Rows from block 7, named by matrix and row number. Each number is 500 + 40 x the weight over the matrix's rms, rounded and kept within 0 to 999. All counts start at 0. Numbers have three digits each.
# convs1: 3x3 conv (model.blocks.7.convs.1.weight, 104x104x3x3), inputs 75-89, a 3x3 kernel for each
convs1.47:478490533559466455473508565523500460525525493500553512564501504525472508502473513483511494510498467489457491446464508552505455507552413490518483437512520478526468463562481456527511497477544517497505546469463508506513549510475529497547501501481567515496452537557458492537510466529500535465474502466494487431516471491513499535490500512450563487455510529502465481495490502483518514529492481490516533472486539
convs1.48:513538495471479534520495499482543526447552487447525471449551484521510471542456499517542433496515521507494502555421548510544487489546508494458537529523504461503536476503490462499444571418563498487507512531519492511506613521427537497552468481516533455484483526525504480474505526484530527527486497431484538539469453475576465511530537465480526484545491540478451511518551451463440501501569492513543494483526501
convs1.49:544510522456468522489531486474557495545463418517502530487468521547509490467495509534452463430501565476520498468541525539505453531489449563556442492503462480518461463476485574459496545551515489476501487604477473500458553520410457475589514475507501553482508502479513470583478475570530479466503504535490489468473464539441529471504550554434535480488520481472496458543506529487460533557460523438516514521512499
convs1.50:532478541497529467567481493447522497562478587492526489487510466495473512519450536487537502458452431517526543473507518537488516454547485490506526474512472384510566569410533559484468503545496488485505479507484433495562480572456466490482496512500488551522482519501566471505520501541543460436512527470481485470510495546512495476483487471542514530462436540470473515469516503501490496466433471529497441559525524
convs1.51:535464560535419534381650479444559470486517487609403473454517510524506491456561506561454514454546484469529461416604438571401580518488442466512522444570472461396550463453549485541549491510500397544521574471469493475521526556416510431581473514523462577475528435518575504468491442555520518462383644415412591452552454509570516497539477520459545480465440571464486480532520486542451511529459538428543453530488444
convs1.52:534456550582503505474482449439466506509503489471514502551552463579468434495479535508508483470531576539500473467494497477509541490450527530596446457448479434532526494376519566544518563550544472514450474541533489490486546517476471499504501476503534491491484486535506495549498477565518513528513465516519517430553516471449505483548463527512488509478435511474561491516531505484476505499543478525516459526477480
convs1.53:588492500434512547489511551465456483449550576564465503514543452446509586475535471491523486547487432495494483550464407443538497499482486552536514472440540472521543495530508526475518527516520484563465495550434469521518509469531559519496465513505516484546555531434532489457545467465473470522522494521488474536478492601527504472509478501534500492466452473528508500505490502515470489482523569503487501553511501
convs1.54:484531557544517481430487532472567451537452531492565447510441457565533519542467538520493542459491531566464552531477542509563476505529501544486484416561545506526446492498545508541539489501471496416519513592505447479548557471445511457510524441581493472506526519453509491520432602537540509409491542475457479442551497492507533451530418530472526524420489547545460493491519507532473536480503436459498520526540554
convs1.55:538514426550484527537472504476480485499524560531506494533509481527481498504511498476505571576483427497490487463552455521509499473536482521555488536501488522495559469425487419501572513514503595454383538525508498494483439529549527454486493489479562553413436518578483481521563512517471490507471507489455454487526529537545546461496495426497493534476537526506628505500462534512477514460536620496460531492499514
convs1.56:515435493534538509532514478494517491506537475471481469471576466445436541542436571517485458499466521446536496502442438509518464479476484465462475561545483540476545510528538526484514468500522519538510446457507491493561573503536460529491481454508509517490453478535493540465507492465505487562511607409517425496496513557422408448554518542499512428532501533601539520462443519591556507518482480476567472458512458
convs1.57:485526518535497488531464528547517479543478433556498435522516479503518442412580511440488497482483526548468438490539470538485456469528580474492508496543509589477476487538459465506520510492486550506494459560551462497464419457631529422540467542506512509490534476471453512553540501426463502537519398558507490474527486447450555428490531483518503520463520588513493503493485514507556440449472523571416536556510415
convs1.58:525464548516449484416570520499485452483529459558555557510500467526418518461531567422520578521424516530490494472515569528474472521469536499510480497546511517460448512447610488523482539484483456534541490494543513405475464545532479513504505484459485466452489530478547504586507467514481546449491498536479561485513463544529467493489570518532482496513408468479423488508482546532579436454489517513527475490593548
convs1.59:474544455505543456475591460461469462505560489509504517475578421481576474533553404505519487486513484469536472569402585517472526469426586471407486496430518492484496499503542509464535487571459620442475519424517483555471487444542498450540476548473474513526495489488491445492426482504544513496506426597536523485524553490526506478487484491424506537580378542441546460468507477442529492453539442462532464479574454
convs1.60:459527530481515491494539560476532490487504483528555409483526509531484461533506521540498529495500532526520479486492458482477531518510492495488475448507558514424560491515506490498428484489485499527446521481513569427589515472528457511579475477506543504462507465468482490506520547528538507452456496503497469478480495533527603446500480477493500492580449554496512516496483482506564502522495529532509461496527449
convs1.61:485510508480575469454475571520474456501566414448551538555468468509491509509483502454532482465495531496534488506452485639383479511540457516483534451536508417502541515455521528534517514522499536490495520486458520442533402493555554412544528494500515484534502487490528505460527556468378541636461503392534451443651537345517445595479486474478446566536490461484515485493460516562485481443480549474445554506625450
convs1.62:415509438490569489449540519570528528517546484544508504501496474472490498459491587455521434486499472486532463412532557442547548429517538549465486471467567488554540458566460571510534455511467498432487511503557468541537522517512527505494482487468494571462536507481507480490436548513513531403510479497463474564470505538553492507509435485483484518518486561512511466468493527548497463574500461514506475538499490
convs1.63:430556543417548551497487461545524506458501531495501512476460504480496536499491478491471544546508510497507466505548438416566531546477464522468505457501500503509498505499539473569514523489515518464535373619510566460485504483527468493514523499485475498553378581442514485489532521514426558482508506490522461486499437555494512504403526552377555515548491477571451429457524553514496486542458550536496505467516498
convs1.64:508587483507524516521434532499546436545486561540418562475470564518554468425504544522476486385585527498513471511472531471500504441468522548489533550491476498555454450464553458468607533484464545508495478561453439600409630432547488497476476491494568427528529512507508497493474569483523405549506421542516482483495486478487500519502466579506502509562544470519563439505515515505521530469525494492553509525449543
convs1.65:546475487489496520419552532375519491589501531584460438517493480557536463433571515520511440468555543521458498510482469507479539467523534536476477495533476559476419560551529595501564441480473552491523472539480490524514519501463465544480559496463463525525515513464609497474468466472500512591473503467475466536607476505481503521514520502535478510527520538473510505499515499492416515422538450463503480610435471
convs1.66:535473506430480503515510492487539492508451502496467505542475519532476495519510514416481560491483543532482490524446509506469517499496535474504534517484483523486471547496479486467504484520518459460575482460571507522457450545462489511495542476501565377502508536496476514501526466477501453482500548519437579497489508466498440477492539473540454457500498531518583478519533509487463518484576486475472510499494545
convs1.67:516510505506494503503504472555509464463534505416481566468505494538459476511485505461521599455452539539449457608528419603505467564476443547495541586478487405542555458460433458566512515500564561482464543528445542455417459457610420496593552497455411514524477506548517509493525478508472478507535481555592474468506522426480498514534540443502528510529483530477456492458527474484457543482480566421416650446474557
convs1.68:594450510567456515541536486459517504453545470531508524549448541508492516476522456466505476530527500496564492515521519505502484506479478543577420521477491469502552499493521529593559460486502453492458510476522454558477489468458480509538500502501472496508535460584528460509515511530453475518541507496538448590492513485476488500510501535484469504505471520471512484534536530486478506518492448445511511509487487
convs1.69:503505478602458522498410522518489454518555495497498494499486510556496470566412574457500513550447502499556500533463511529572473542384489486459491470554477585499476531553432428474466494504533472549540506514476528482528543505491507514514530442521496508527549490506516495492492530489445469526489440466552506470504515492548468526514484501490531561572471454458528534482466506513519495466502502487446554429602488
convs1.70:502472496423575474503501444501476545504505511447497552513489493486577492497575504444478490494578446501452517469557475474476490421477601516462505533513449461541479510503456556464462539559433470489505537479491515490483458541469402516581530493478497502498529491505519481482509541483477562505452417531447479530450511525470601473517539523468510463529515537517528507428466552561637488516484504446530571502492554
convs1.71:545428451505541487519501481478467553493535536494489504469458461476514516499510516490526479461500532505483494491523563502462494508548479482512528535517494510526437523547484590507437490484478496506512526503530445550426505496484471538513510485519530514527472510501481480555556434459525550527520472538491474547476506540479493402501516519503464432512519577497429461521550513577525489519499495491494543509468556
convs1.72:439614492483405558499551431487531535535460515505525490471559446413477612625382432476494532487533466427508546501537487496453485476506551584469480447582492436479535529450503453464530439538484532495505504475468429573522506470482476505517501491490443515529493479532526448458494578506496471525514497491501463467494513474450531483516444512449527518488460534522417542550424524358735465476564495495507516491545490
convs1.73:495503539497435502509553508566474520470550495494568499445543516504489447532488497448553522559496452522441499517517484487481526497489486537464480490498497480597488418548449523585555464405548493511523539493468486443523510503492492499492510483491538513450522554478479440537501485456471522548527482469508493468491489481522567465487501485506552470512513524543368535476395491483785431456488480547474540514542491
convs1.74:511516483501523496516462525566521491464518519505478552488516440538460515520600501515474495488547457541434534506500485583491451480447518428473485549466484529564466468529505474432568505484429553537458460521507495489557548545464548484474482527533442447488493545533452527470507467534520501445453530520486558530486491560491560489437493527492455461611614479503518456497490491498545571504517462480512519503489539
convs1.75:526522473501547440603505537534500470441455565481441559527504477509416603490582436451542533489533511535442533520408588533422578398531510499519438526446560546553457452527601515525576500490421547453564491467553468533428444555496353627485490540469519510514509490486491567464523453453551502514528468493504483509503431602527377542485517443543497455438564463509547504453514504553450521459570444482511488515433591
convs1.76:484525525514443533563478405542470455553505427456513509542493488512470494468537476448476631477449571561484426497525469447551461463533513492505482490500520408464584449509555609496469500455478536508533474503518477515512418545499416514539487498512475552473533448497513504527502502571514494495477546467525522449500500500519514498541508479460563455454467510544503507504474509482454524473421608563427512539473473
convs1.77:443514485472529517599464454460422466540547464449500471515507446458494571424535524553456544515490568473493510499580481446479514476487517454523501543502479464550479493524428538502494507500463506543486559473518451524508533463561537407551469500498538497486504504528456491492533480468453536477532440496465544439529484490474534485478539491456492525536564492561512533505459460494560487525449529457492588508514503
convs1.78:510528497544492506516389525537476469473496472447557469504521486486522443548509477487489534559428535490439524425559486390552495533490496494489518534477479476580373472591501570457482501481445484568443417544493502516455455562518543473489544498474487442516502498501482543466483448503549490568498452601505502478399579453470579502531419506429532511474606463473502498520498511471486527510426534610410530487447529
convs1.79:541466533534495531473479523505476556461588442449473503543452580453603386577465444407630487544436515498435556501509495399550433485549537485515475504577490596385577382523581537458481496467512477530510477536537499431533489616400476440509536476525520495509536479463526480511544476533478604382539481493580428537452553477448522433481473445526506525571521491437535491472467516510557497478558476568395529494497472
convs1.80:533495491476529484551490504456518497510513494538468488544548447477532487493469563523480486506478464530490496500506485465434575438500518492475456496487442510477523516536506536490569494481500472570517500468525486499511543512481473538498497455495564556515416481529530506486585467462519482448512496525505507463464531558505475479501499504444551495490542531538567471472484522470443512509464473507533501545484510
convs1.81:463492454492469517490499457593531500486524526459547497567524511477448433554533502469509473514447505523493482467478560475516525498462486532544535483502510478512543516500510516477497493511490548523527469475504486476500523492508480529489503478479515589537487532532499503525528559424523518513518471481512457508493490482471491507502540571446572465493513515493498424540473523481507516481524454519533501503504523
convs1.82:485492505480546497460481455523485509491512532535507510512526535416566460496441512519565486514484515474501478454407503537507444510495557527518465549444511470511472491484475548533552484499498428452575513481541509514478506458521490483531513499462447434555535511463496484477532476520508498492496523518553522504483503501508484487474359465575566553474482487494515503551471490483511488547537432557531508480487499
convs1.83:432587501473540391587448464533488500523441534474562452535472471455619433510449568440499534499497522564501449490454508420593472504506491461506532557477566427526517465497465462491485505485522545449511499524481467538460473439622587396549448534507572478509499510525489472539485569447435549460573405540572464450486577431516533468451524521589469519417509461545506516460464545481488503475509475499431568473550473
convs1.84:493484500488531521457497432492468499508529491532461526438513538453551582493501463533448511489521547488506495502518524508501490499501516527503511489486473467522510514468434515513450509533521590481549514471522524521510521492457427516591510476486504467525541527505477468476470530500477459456480495480487532512522470487499481509505470495546494473485496464482500493484540514486455518502461470500536535503483498
convs1.85:474533502510520483475462527510523520477491482458527515587519433451535586510557411479523463543496541568481440544557466491495479537473497598450458443526560519439526451465537517519497460543504529516469530502441516494451502499502458509533513535489533483578483492592586550452510498537491473543517488493491552515524478544490514539498490488529510519521555550424452488580552533564521543496464511492498511489524542
convs1.86:474517503496520466499426564526480464423500573424633444521522496520510463563415547513518488468549504489467537498457512583394536573460500541476483520515468528581465518503534542575416448459515528494483578479429566468528530457523436537535544507460476457501465459510567508477433515472474513457529452506520470539456429628467531513462528516536509464553475467482519489469513531512485526501488460438585476436518499
convs1.87:540446517456519497498481454530474496455537531576544515475497514492561449520488505543569509472465425504491546552527541499476502474518477465499465516519468486505513480497587472430491531481406495481511510510445543512475503572482506520458489504506501461580468528510482497575508520542495518527453506477571465517462512534516536501481462553477540481498538531486526481494492548498476505462474456507482443566519563
convs1.88:457510448602521517478507516507421506537505495496537547533559455541503506545461485480541488485467460567492503503536473520474473523463507437468527476451529533438523563514505524499480451503479560463510495514483482411541512556510540472528504493485493457518422518544496526520469543507452537506516538489505492480491509479517510517463514515432570575452482505435497516547477465508472506528486510503473499574538514
convs1.89:516578455465453531524514544620563515504506490475457449497476501471510551450511415496473422509543493511503491482449551552493520545417518475437483590593493523466477563458472477521489478542511477469514534531518421486567518533524499483531509500502437507538507522489523558541450556478484458481521540523556562580479502540478407475496451509543480470569519515458553496517485508506471517512452527481515479506512462
convs1.90:471514519481501525477556595577475516532474530473544500521521592494501451528543475465468462516508555490485468499528512553457481494497523538469526543521502550497583557475474482412476473526518481491487526457492550500504506471508581512547494538478489481502537535450540508449495598483542473472496491505550429531538504464470441510491471515461503524541508501501451498527569539503473514463530501515485549497490509
convs1.91:499478518592514458479551463472554457447421594526449487516465526448546512515438488523457505564562371475519546452514513498468506519450528523543486434507565540477530586557468393446533472490478554459472484529529530482477486497518704439399453510504449548492530473516443519471501586457440516448526533461491501435535416606503467500509464487468488491488492534519493467518492549497386533551430526559485435468516565
convs1.92:400460483452592570479546539505465511531511466499447539432536511482538514471479549530504511472450539481506488475528532507444512520513486492523538486491491517488482448483480555496483534503520504562530490444451529498529517474503491463549524508503398533516623464394559524526478472457482539495481531523530527542489526478474484497375542587605415401529507542512485483518496484488480508495489536521535474498470494
convs1.93:453524483563523429482491524552515493513427572435471481503486544452602470443570458457532460353642435581483472551439505512504480479543479549471547452546508507469548526466486444505565530487467526526494458539532489534473465506540336625528516530443467545481515409586496504517512495519518502448497516493500512523491462551461482545492519528616365546480540486513482492521483491469525522456539459480528456548464516
convs1.94:452488516434465515611488481460507502607510536511453555519529461436468473542577512497502491469472499549479481501516502543544464422432485466520464533459553522533472550426451582490447466533517548547417537443497455485543508448500465523482516499516529508486459442483427510537466519568521524523513484458521553510524536493474521511488533478510499465454554576475494505479507529502504517470449477483533508565496501